config.toml
image_size = 32
crop_scale_min = 1
norm_position = "pre"
fused_qkv = false
inner_norm = false
num_experts = 16
depths = [3, 6, 3]
beta1 = 0.9
beta2 = 0.999
weight_decay = 0.09
Rows from block 8 of a small image classifier, named by matrix and row number. Rows with one number belong to one neuron. Each number is 128 + 24 x the weight over its row's rms, rounded and kept within 0 to 255. All counts start at 0. Numbers have three digits each. After the name is the row's rms in percent of the matrix's.
After each neuron's rows are labels from the 100 images, of 14848, where the neuron reaches its highest value: "strongest on" is what is common among them; "colour at peak" is the nearest of a few named colours to the mean colour under the peak. Only what is clearly more common there than usual is listed. The data: gratings and oriented noise at many angles and scales.
# fc1: MLP up (model.blocks.8.mlp.fc1.weight, 768x192), inputs 96-191
# fc2: MLP down (model.blocks.8.mlp.fc2.weight, 192x768, transposed), outputs 96-191

fc1.624 135:146170142167142121127102117152130080140145158130109127139136113121120122131102110090142136128096145130116150163111096105134123129156151097103114132145140137128131138147090155147140124127127184163156149123112148122112122114112106125129090092140117159168141161112146152112081101121121155146
fc2.624 127:101134143109153132121162124142138167111162092108132101119115119127133136070123149122179130079111148131138082116174161150088140105123148143127113116119085130156109118078146129138146115115122116101108156113134137133144147110132165120143124165129112138110065108140093140120188148124133174107
strongest on: sawtooth grating; stripes at 15 degrees; stripes at 0 degrees
colour at peak: brown

fc1.528 130:124152130159115104117121100158127089164138140113136122138122120130137130117144108088133126131115119134129154117125083108118117142164160129106108132163155132128114160129107154157107129122117177176141150122117106133116094121108133105139128115085148136163123170126156142126094127114104115110
fc2.528 094:085150111092138124110153108151125122127133121117141123095061122126133131113146089131128110101123078142142129084228116170121124149138129113127149142141105129118119155093125122128118160156157101100125098132111110125093114122186136122101131141147124148119147145131103138138133143142131118123
strongest on: noisy; sawtooth grating; coarse
colour at peak: brown

fc1.382 156:133161140142137115127110123144154091136136126107121097136095119096127112118131121107141138134102156123142145140126111118133123123167173102114110130157137157135145141141087135128142123121129191162120150129100145121124104121113092122145100089132129150161153172117158144115091117127108144125
fc2.382 147:093120139111156143135174116123128146089155105110128097106118124106129152088135136115161126102129127112138084113210152170117136131110147115134115110125111129140118118050133114152153112104151134125139135101144135117156129106149156091146131162132107110111056114141094124145168146102149151086
strongest on: sawtooth grating; stripes at 15 degrees; stripes at 0 degrees
colour at peak: brown

fc1.27 055:143181146108144115147119093175133153162140131165096135155123085146102104105147118148095121142143155112147107168132116130120170090148106117125141081133120120131179098152128147132103175169136136126164117164125126196129132121114156153108150139157113144104092120128119133156137099139136123151
fc2.27 060:107125107213102170104133134132100124138121128126125154115166111114115116093080111126152167095154085123085147149132137153195121094165115142149117141143100116184090137140115165121119160167103142116116135133112095092105161144183134141162134132083132118117122169110123152096142144127125116085
strongest on: noisy; filtered noise; very fine
colour at peak: brown

fc1.764 074:122121169123080133104119155101150156127144160147072131146155145130109090107103139132115146156116151138142112153100154144117082112134104143111111099165101102138185096137132154165111121130127130119106120118102129092153111090097108112138113084120116132158128146122155113084123152127161131103
fc2.764 084:146146104177097066129130162133138133120076139132139148069117175166081121165159118126108097121098136142136126107119122078123164125142137112133090084135138136131143131140157080095179161137126118072121161137126079138099139123158131134134155116090153126103090114110152132115151136130105140176
strongest on: very fine; dashes
colour at peak: brown

fc1.357 128:140161126152098105119133123180124064162146155093120138128143110109132128149146121109130107139111133120141155150130103096129123129165146101105100125141145137127150158136087144171103096134121171173129150128075112120127110125110116086138152106108149127186119161091168144105081106118108127126
fc2.357 095:147113137121143110101132129137137132120131129130134120137020147090131097075105097135101098114114124133113147110242140169160145116139107144093125138128125130129122149139105120109103168114138145091140116119126161155059109136181149121110103117120146123156200118162119156135112143139118146100
strongest on: coloured; very coarse; coarse
colour at peak: brown; green

fc1.101 144:128119129161120075127152144157108096129168123098150133150130117100114137131155111104149109106117137160152128139168083127106147134136121086114127131169136130118127157118096150159130119108138171146155135108099142110096111073142117072126148139126144138141126149128166112113098121103112138125
fc2.101 130:143146142114146136115120142117139101165108123135129151100093130120141102130150116121096116133123105129107132128216127180152133114112131132149141149126128133125124172171144118111125174118132131104116124130132140145080127126143136106106124113114151122152188114133128156134083125137090095134
strongest on: sawtooth grating; medium; stripes at 75 degrees
colour at peak: brown

fc1.283 079:109152132170113108107156125142122139133191138116100145125155125136106141103080148093089160119147120092145146111113157097164139091151142107068093120165134090132132105182119157122138091142137135144129133113098146121131125125148162110128128113128118162151109120137188122086082114154130123127
fc2.283 082:120148126110106117153129127108135121124132118124124131145138122110130124132143139122107161122149158122084116144121095156173099151154140095141199143114186182134135109155116112118153170082127137069152112141131097165097123125108099166102146138132136144123114137127167096127124130092118138147
strongest on: dashes; fine; stripes at 135 degrees
colour at peak: brown

fc1.552 184:163151121117102155126088129130151052144143124144130132099151141111119159128150144164119132182152103121133142070132148123183141107124157164127129138139188145125108137136145099127097114165093130152175134134121126142145072126142160099083172118127111120147111114123129087108094115133146122106
fc2.552 179:149121130119113144120109127127124155109112143129109155136099113150178130108105119136116118091144152128093131128167151132138119133120115146094114098127085115116142089146129143150103160133160110094107135113122153098080155132131114161169126139152152124144164120113137170125160128141137149117
strongest on: filtered noise; medium; stripes at 135 degrees
colour at peak: brown

fc1.569 169:110098137139150095124155181114109157121099172117146184147125145098155109098111090093132139132116144107145121179094112111096138114137125090103108101158091140145135108190115155135152110104119128127094132100169151121112161152107120142141044119149156137132155141142147136128128131129084116190
fc2.569 178:120140114149135127133121112130122116131117116123124145142102145153162129138167113125139132069120120145062108122168136167125140132128141153117134136154130119159133084164127124134077134125142127096132127128128113100102105117125130145128142137131120137104172131132126152110125145138107132114
strongest on: very coarse; windowed patch; stripes at 45 degrees
colour at peak: pink

fc1.373 157:069085126167154117123153156129106153131119154102126177134118134130148123131111085092096151110108135100114111179105081130087123141128128085094131108141086117128144144195103137147149100090161129129105122111151140113086178126125093135145084134110156151124164131168153157143129120126102105184
fc2.373 128:103136125136123145137102119104120159134121112140128121182094125143180117126103131136145143083122112119101137135181122134154136132124125133125152135125114115136140117173143131138085123125163130148092137119123132149090130135091136173125118124125130115128139114120130138140156151115114156125
strongest on: very coarse; sawtooth grating
colour at peak: pink; purple

fc1.762 152:158169131155121128139111134149158069142144159123112102119125127119140120138115100093140111161127121119142137134136123125143113133154179126116135127158157122119152137133110143122139106123142171156133144132096136139105105131100122114145109104141133124151135167115140147117059124129104165120
fc2.762 118:110118133144134144127166140135136119126154103114130103102091143123131174095118150097136129112141102119133110100247131172083151127128145137130101137125126124133118087088135125125114110100172128114131123099122133160154082112153161105134113158127136126135062122137109129130151140122165148111
strongest on: sawtooth grating; very coarse
colour at peak: brown

fc1.181 135:091099140143158130140136183120109157133100147112128170125158159107167092097104086095115148142116138097123093165082098134118119111141124088121129083124093137153136148195089131117148093108152144132086094124164125123089183156114100139159062137141153159117140122168152146143127131114112137168
fc2.181 126:113149106127105141140117119163153111139134114130133130148098132123140151127133144132147130091124079117084136091228116130136140123131129141112164158131149126126147096201136119131077149135138130130135151098126127131101088127110116129116129117139112102131148138125158110113097144126102117126
strongest on: very coarse; windowed patch
colour at peak: pink

fc1.618 100:170133119116119096159126104174134094185083143149113104115158156101157086141106095085116116150125140127091140163106109107108140136164146127138139092145133124152165145123091147147124094130156145141114134129119125148104124122119157076122123133149162135175110163138173171113081124127092139129
fc2.618 087:145116124124151152112113122120120145099126117146145140108031150158099138163150139146114114122130157130138125115163129135150106096134112140090123123136107148151097076131128109130126167100119135117155145103119157114112120117157174155145115110124193089098105091123099108123155169122094157134
strongest on: very fine; filtered noise
colour at peak: brown

fc1.622 130:158119126151105085112141146166129102144150139129137130139130113082127128159147107137129099132105139142128139150135091097131130141164141093087122112149155136121128164134085131146137110144119175177122113106083117108108105098121117067120144101137127115154120169117186132112090113113124131150
fc2.622 118:121098146140122125139153122099123123133098139104146129129032133117150125098136116145142105107110126126143120140236125184143112114135099158107146134140092140133132136137141104119119188099149115101115120122160133102031153123158168121127108145124118124140201104157105135137133147133136115078
strongest on: sawtooth grating; coarse; stripes at 30 degrees
colour at peak: brown

fc1.563 179:168166121103118156137114114151139069129135108142143116116150138110116147128139148156126126171139123123131114078119135123175151112126121154154135149116196139129131161128124093117107103145107141167157138139139145145136082131119150085074174105128113112142084124114113082119096081129151130114
fc2.563 206:142115115140137151113138130133128187119102149121123147138098134146172119123123139130106139094151127130104115125177145122126114131123114138117100106116099118129138102157142140133146175124154105089122136100129151076077159130117116168180110122142128119122176123121116202119191150109129153124
strongest on: filtered noise; medium; stripes at 135 degrees
colour at peak: brown

fc1.237 128:069115138139159142131120183104111131118107173129130167143121149104157095097104104088096135115111143095141131174074110114111126117164117094113137085128099113131144159193092139132139097111156136119079107115164139111084187151110118138146074140128159159134166111174124143142110111116122132182
fc2.237 109:110136124126088121119132132145135128147115116144162122134078137110145140129148126152131102101122096141085130101243099129133130140115127132132170148143140134140145122188145126119080156128163155137115132094102100140077100123112142141119129140117114114114180133116131123118102132119088135116
strongest on: noisy; very coarse; sawtooth grating
colour at peak: pink

fc1.301 134:155127122173100084136141137164135087129146139107109112126120137097139145117136125095137118115112153142144133124147092125103127128153133121087089127164150136122144152153078151170128105104136178163135141108104148119118108092107129071136109123104144159168125162145148148114093141113105129147
fc2.301 105:109130120102140134128121124160105122134138143138109136074099105141111118102123117130100105103123107099103171110252151160160121143111121116151138114140131102147120142143131096134107112110153119119109134127119136169105156148154162122119151145106123115141110100139108181133120127121163136112
strongest on: sawtooth grating; very coarse; stripes at 0 degrees
colour at peak: brown

fc1.730 100:142158141155124134148140120119127098128115160099104211125143131115111147137135112120112146146150153143111092177107109154097145159123119171066150144129142146163110109137130085146111131100105113155123136123136145145119129146152163059123131102108106131132120090133115139108137119130092084128
fc2.730 088:104135149166141147117125116131118137108132140112140152100116098104147150106115118138156086103133130147145124140140116148108123098125172147184094125122129097144137168091162166130084130142094115098148119048110132106091149124126126096151135134124160103097140123127126122136145136154099141103
strongest on: very fine; dashes; stripes at 15 degrees
colour at peak: brown

fc1.207 159:146131113172106092111132124182106087159173141113150127129131123115133141108148104091133121135122113152130133136146099142108115144120144110109113148165139130106137144128109153177116121102138164150153151118106135098109096100132139074124135143107151135164132147136152139118100142122123122128
fc2.207 149:121138129134136124139159135142131113148125110128132120086069133103138116118142116120119118097117078126122148127255125169126124128140128124136123167127120114119122142143146118124144135145129132118132144117133130113056133111143118116112140139120121141138160141138125150135118137138127102132
strongest on: sawtooth grating; coarse
colour at peak: brown

fc1.218 077:146144148167154124113139136138169103109174097084085137108108119138106128113106138128112103129130146100141097145103164090124135101127155145087116113119124118113119137153142153110102105169168125118128117128120182111144084083101131148141126146122160145146123117153148111103118113143133150114
fc2.218 090:098144138082065089109130125155137130139108116093157105146161144131110074144150137152098119172145151155114109135117100152167148160108138134089200102094119120080111140183111171135160145124115105119153127097127124152169091107091088125095141136152147133114111139143136109164109137139097155116
strongest on: dashes; very fine; stripes at 135 degrees
colour at peak: brown

fc1.147 100:125118135147147102115124167117102113150094163110116155121113150092131098097108083112114111141125123108130102179069131104102155107131155151104107097149098151107177135170119168116121091104103140157141123134144139113118128154109135125136106111133137157141151103174143118099124124185101154126
fc2.147 102:141184131165110132111162142134110135103142117122162126182085164151098130143188137150146158107151130153064118116139102139131146130171138124112153166148121109148103122156124096127112205134140147111112154127144113098122095114111132133107148147150088108127178165102099071111095141142113129151
strongest on: windowed patch; stripes at 60 degrees
colour at peak: pink

fc1.729 123:085128144160138129138115193112113119138098161136109162118150127088161084114117087104114152141105120078149097167067111101095135114161148078123129104143101114127162155172104149122137105102174143132079110147120125134084180132110104120151094140108160176125125129143128134119121121136123136169
fc2.729 102:114134125112078135136102127166154127153103126098171125123070123109121140152135093136139099131113061139096112069200117099175145137158136155119174164131133153104125103158139146106059125151116144129143136128119153145072113141107120124122120157131107126129116133129164105139122138124113159097
strongest on: noisy; very fine; filtered noise; kind: sawtooth grating
colour at peak: pink

fc1.545 167:080095145170149105112152147115115165131106170113124178124127116139140116128112082099092149116130131113128099182120105122070126133112137088103122104130069103117119117182108147150136107100151141124107108128154120127082174129123094148166076133111154140139146115169146150138159136106093122162
fc2.545 156:130113126120125144139113134111124159134120128129116129163068131134181127110107129144119124083129110128107150115193122128152125130141131119114150133145117126120126087193147136129104141142129115134095133110145145107100162132096126165160139116140125108129154109113124148132149136143109153108
strongest on: coloured; very coarse
colour at peak: purple

fc1.242 118:098114147172124108093139178113105127129119150117124178147125151093134108107120105112113140147118119089140098192087115116090135133159128096110138117147078140127140134214099148124142115098132155126102111104165117142101166133127100131137093146146154151139139118149149141111133144131095126158
fc2.242 094:163144096110126121129099132139093130133114115138133150168088153121119122124161108127125139102115120145079121133183110127126156132150126108135165150148147150125138088197147140143062153143100127132122120136144104143147085140107117133121140109139121120115166136115115114093109150147104139148
strongest on: very coarse; windowed patch
colour at peak: pink

fc1.387 147:155158121130097104113095141139135085149118138130118146088152126123130147158139129135116142169102112104124113062120088121116126110113146122110151141151166154165107125156138118153108129134135129150150128096122120102126118107127137105119188085132107116141114119129149066106111087107092120145
fc2.387 139:139093112148159126120184095146115149120102152113153125106172123127116136100140134150129108104134118159128127143134129091127117146099131154130133135128104159138147161125162142127150136148183110119087122103149160128059163129145112160123147123114121094120144119133110167122190136123122131098
strongest on: stripes at 60 degrees; square grating; stripes at 75 degrees
colour at peak: brown

fc1.437 054:140154181070089096118109148136102141102143149170091146102123105131094105145107131117107099137169112100150150102118161117130185099126123131137133149148127115192101087149127154178097121156163158098127147082152141150147147133148120135095140115103111143132100114109139162104137151143159131109
fc2.437 059:168158122111120090118111118112169165161112151115141105088110133099180124128169143123114106136125115161144114143132141121116064136118178161155153103110133136089142177104139162111141147121117097126147148136150090172105113107134145131147090163130138114133139109117122148114130127079105106141
strongest on: dashes; fine
colour at peak: brown

fc1.547 094:125133134143119114121111155133133119133149123119120146122138096074124122147120116092121121149110144111154120114104118090101119130131155109098135098135134152138130164123115121146165110127118148166143134092110119137146111115131148067132111084132110136135107170165172120089093096105157119140
fc2.547 089:125117130095090117141146134114165155128118085126123138091055155121136117152138110113124126078103126138152113091160120179155096139100140166106127097148090148114133104103105109116149196105123139087149114111111100121065150121147116159141119153123161120137172119135141145129149154126117132120
strongest on: noisy; square grating; stripes at 120 degrees
colour at peak: brown

fc1.544 126:133097143134139101117121144146132132124131138123159149156150145079139119106107109139144139120108145133166104165145103109101150127113158141103102132161113134129139146165185156106161117125109122161150137136155147152149137117138146052130117119142141172140116129143136096078100140178061115125
fc2.544 124:107155135189101152127162144157111131124165115131120143114111131184128125152142115127149115132117110117160143139082138128102096131123137125139125140127142089147126155132124104129122169101169124107141152144139102116075177130121116119125134155131075105149165091143135146140126131121150114134
strongest on: very coarse; noisy; filtered noise
colour at peak: brown

fc1.108 141:134154136142113082118129123180124082159163135113142122149115122088132141142148110123127120137123117143134159150149074099133137137158130103102110121154156126110126157133094157177119104122133169158151146136098111118120094091117112093134149114118153136178137154101159165102093125115107132129
fc2.108 125:140147132139124122104130132148147105184119099120144136127065147117141098116138103114116123092125098129102137116255116162151125111150128137108125151138127115138141153150121129128130177111125131115145116112129156119047132123172152113114119129128150119156157139140131156131125130126110097111
strongest on: noisy; sawtooth grating; very coarse
colour at peak: brown

fc1.634 061:104146174159110128090068130139134118130122123166128114111062102157063105146139111130128177140116145126123129074103132106102171091155114129117115122146149116149079104128112092158109141105115109115136128124136118124151163127124112115154131115094120164091121101084104079165111172133116118148
fc2.634 073:165113104146202128139130113147153135161162116133124123127118127111162111147136122138133172119151054122129120180123121154146099115102124155165120143119136130123145137088106088141124131143123126158167138162099077109082114131115116107158090176128116136106105128152155161118120099120139131089
strongest on: noisy; sine grating; stripes at 120 degrees
colour at peak: brown

fc1.446 072:110140147137104089120086191130116126108174140133094149127135095118110129093104158109099127164110114109172112173105125153142121099156115136087083146131127102094132136157152128159077146151145180175140104082114102169142131121103148150137122128138140148137124096119158106094115138164158153134
fc2.446 058:095151143140091121129147103130151144175130153100117110119166128137116117134158148121135151132143096151101105119118131119135122111117121145128128081149139120121116141169099172133188107105141106055139132163130118098152113105153139117076141103139121092128131096118127153096150124133141049142
strongest on: dashes; very fine
colour at peak: brown

fc1.414 154:075105161170142133116131149089105152131095173139112192140116120139138108129107074068091145116128143119125123192138108117087126111132124108098116110146079114116123118201114148136141126108149132121118106133158124110112157136136101154165096125113163167127149107154126155140151152131087131157
fc2.414 146:118136133147130124114158143131124125138108138127130133131077133131156109125148127123106133101118090126094141121217119121143142127150140132123151134139114137131120103190134140144136166125172120118125130123115117096059142137127133148139123140129120099140184127135140170124143113124124142142
strongest on: coloured; very coarse
colour at peak: purple

fc1.341 129:083088148161156133110128154102110136132107161134116182134139144124129109123120079092102152128126147084129114169114102118097135105123128086077119091144095100125105117215116152137141123088159135148111116126156148112094164146132101137154084128111159153139151105171156143135150149131101136164
fc2.341 114:136134126135141139132143140147138123129130128106137108136058129122148123111153131142125099119123094149104153111199097151162129120145125105128151160124134130129140116221140135142149153116156132127136104121137111116070144137115135156112136108125110108121188094134122146118128124126116130138
strongest on: coloured; very coarse
colour at peak: purple; brown

fc1.221 131:154156145147104103121099112159117071151148157153104143112117121105127140138126111077127127149106139112122160133134090166108119106150172113109138146159144112111145132148077126155093130139154176138148131129098148109110123113122103121121113133110130167147156140132153134113092130142139129122
fc2.221 109:128138119104118133146141114130107087165126104136086112128132130129139134096084106091149107084106125102105112112168148149143136126102117124159155148127130141122110146119125131140085093136130163111120119117128107185125108141100132113120096122113179126134060127135113152126101115129117099073
strongest on: sawtooth grating; coarse
colour at peak: brown

fc1.177 151:142149125170111094129144117168126081153155139099134117141110136115125144137155106109126104124125120146123156129136106107130116138153133100101097145151154111125118140141082157177104110108124169146148159135090113107124088088123119095120125128094141141175117160122151173117093139107107110134
fc2.177 123:118141125117107116113142111152120110165125124130131121107069143100122118105120094142106114100105101126110124112255108160144138133145125147129142158141127121144143146129123138125087158118123128115123116125113131134060132124148156106120132126134135123129135123156143148117123153134101096108
strongest on: low contrast; noisy; sawtooth grating; very coarse
colour at peak: brown

fc1.743 125:144128115125137106138129165173103078158149115101170116137161136086136140110111125129141129148104101124156099127122143106107126138124119122103134128152150164144133176118100100150153104119113164158128125114129124156113086101145155051105133124140117140137081131151163093081103103131113101158
fc2.743 148:105084129128152141122169147113147162104104145104124126111061110123149100127139138117119120132135130119169137141195113159129107135113103118119128127121078126106120152146144129133182167108177085115108120136143121083046208130123122138146097135140088127129210112117113140150168147126151146146
strongest on: very coarse; square grating; stripes at 120 degrees
colour at peak: brown

fc1.640 143:077091142177163117124156170138115155155121158098127160136131145133132129109120097087109136121122110093126099186096083132084121130119120086106110118156088116141135157201112128136146108085154133145115136097165145113095153141114094123156075135115143152145162140167154140129127108119099121177
fc2.640 110:099125121101130130150104109118128145141152096147106138154121124134189141115088137137138124090133126120102128133175122161145137134137113114135157152109121132152136124174154121135083122122162139123108112129123117145103120141084131142109128098123104112105170104159107125118139156130120117135
strongest on: very coarse; noisy; sawtooth grating
colour at peak: pink

fc1.646 076:089174119126142165125116104122144135129149112143094136102124123102121106130118124086077120126136134079127171098110149101119104061149135121101129122154132123098171097133109156092111150139155105140120145130139103093157133146105152121135128119129138154175117120144146128090142127162131072119
fc2.646 093:130133098077111104133111096164141111116126117100137134100133123126151102154135166124134162133172146132099127096123113170174133146124120127144155143099152152159120114132177146075141146104146133102141084103111157130139109123076131144101138136176123144117103137146162089119134083102103148140
strongest on: dashes; very fine; stripes at 150 degrees
colour at peak: brown

fc1.37 230:180172106105105153144093111125141057123148120140138129106144133111109166108148161159119137168159116120124139076128132136178131113121115159148126157117207141113102135130145097115093125154096142135162142132128144137153085133127151103078183119135109121135114127122111098104105095128161128105
fc2.37 288:134120142123143139110095128112126166108092157155109170135101132150170117115105112131086118095129136125098121126159160125136103120133140149114122083126093104125131098164131132131118166132139123105107122104123149099080164135121124169165111128122154128118174134126130186125149142139123149120
strongest on: filtered noise; medium; stripes at 165 degrees
colour at peak: brown

fc1.432 153:120121150171130077134139125173102115131148111104144133137114136088132119119137095087144113116107136144147132141157086140104131112123125076098112122171127110130131166130116156152119142133104160166182138108126137120085117070150120076147127132116127146175131173131163125100107125101095115133
fc2.432 166:128158140132148137118132132127144114161129106152135131098090151137114097103141107135115123109120089110100141121175127165150098109156127154134132178136129121139093154174159115113137166119105124088107127144134132149063144145132143122113123137119152125155148111130122144123113118132099070114
strongest on: noisy; sawtooth grating
colour at peak: brown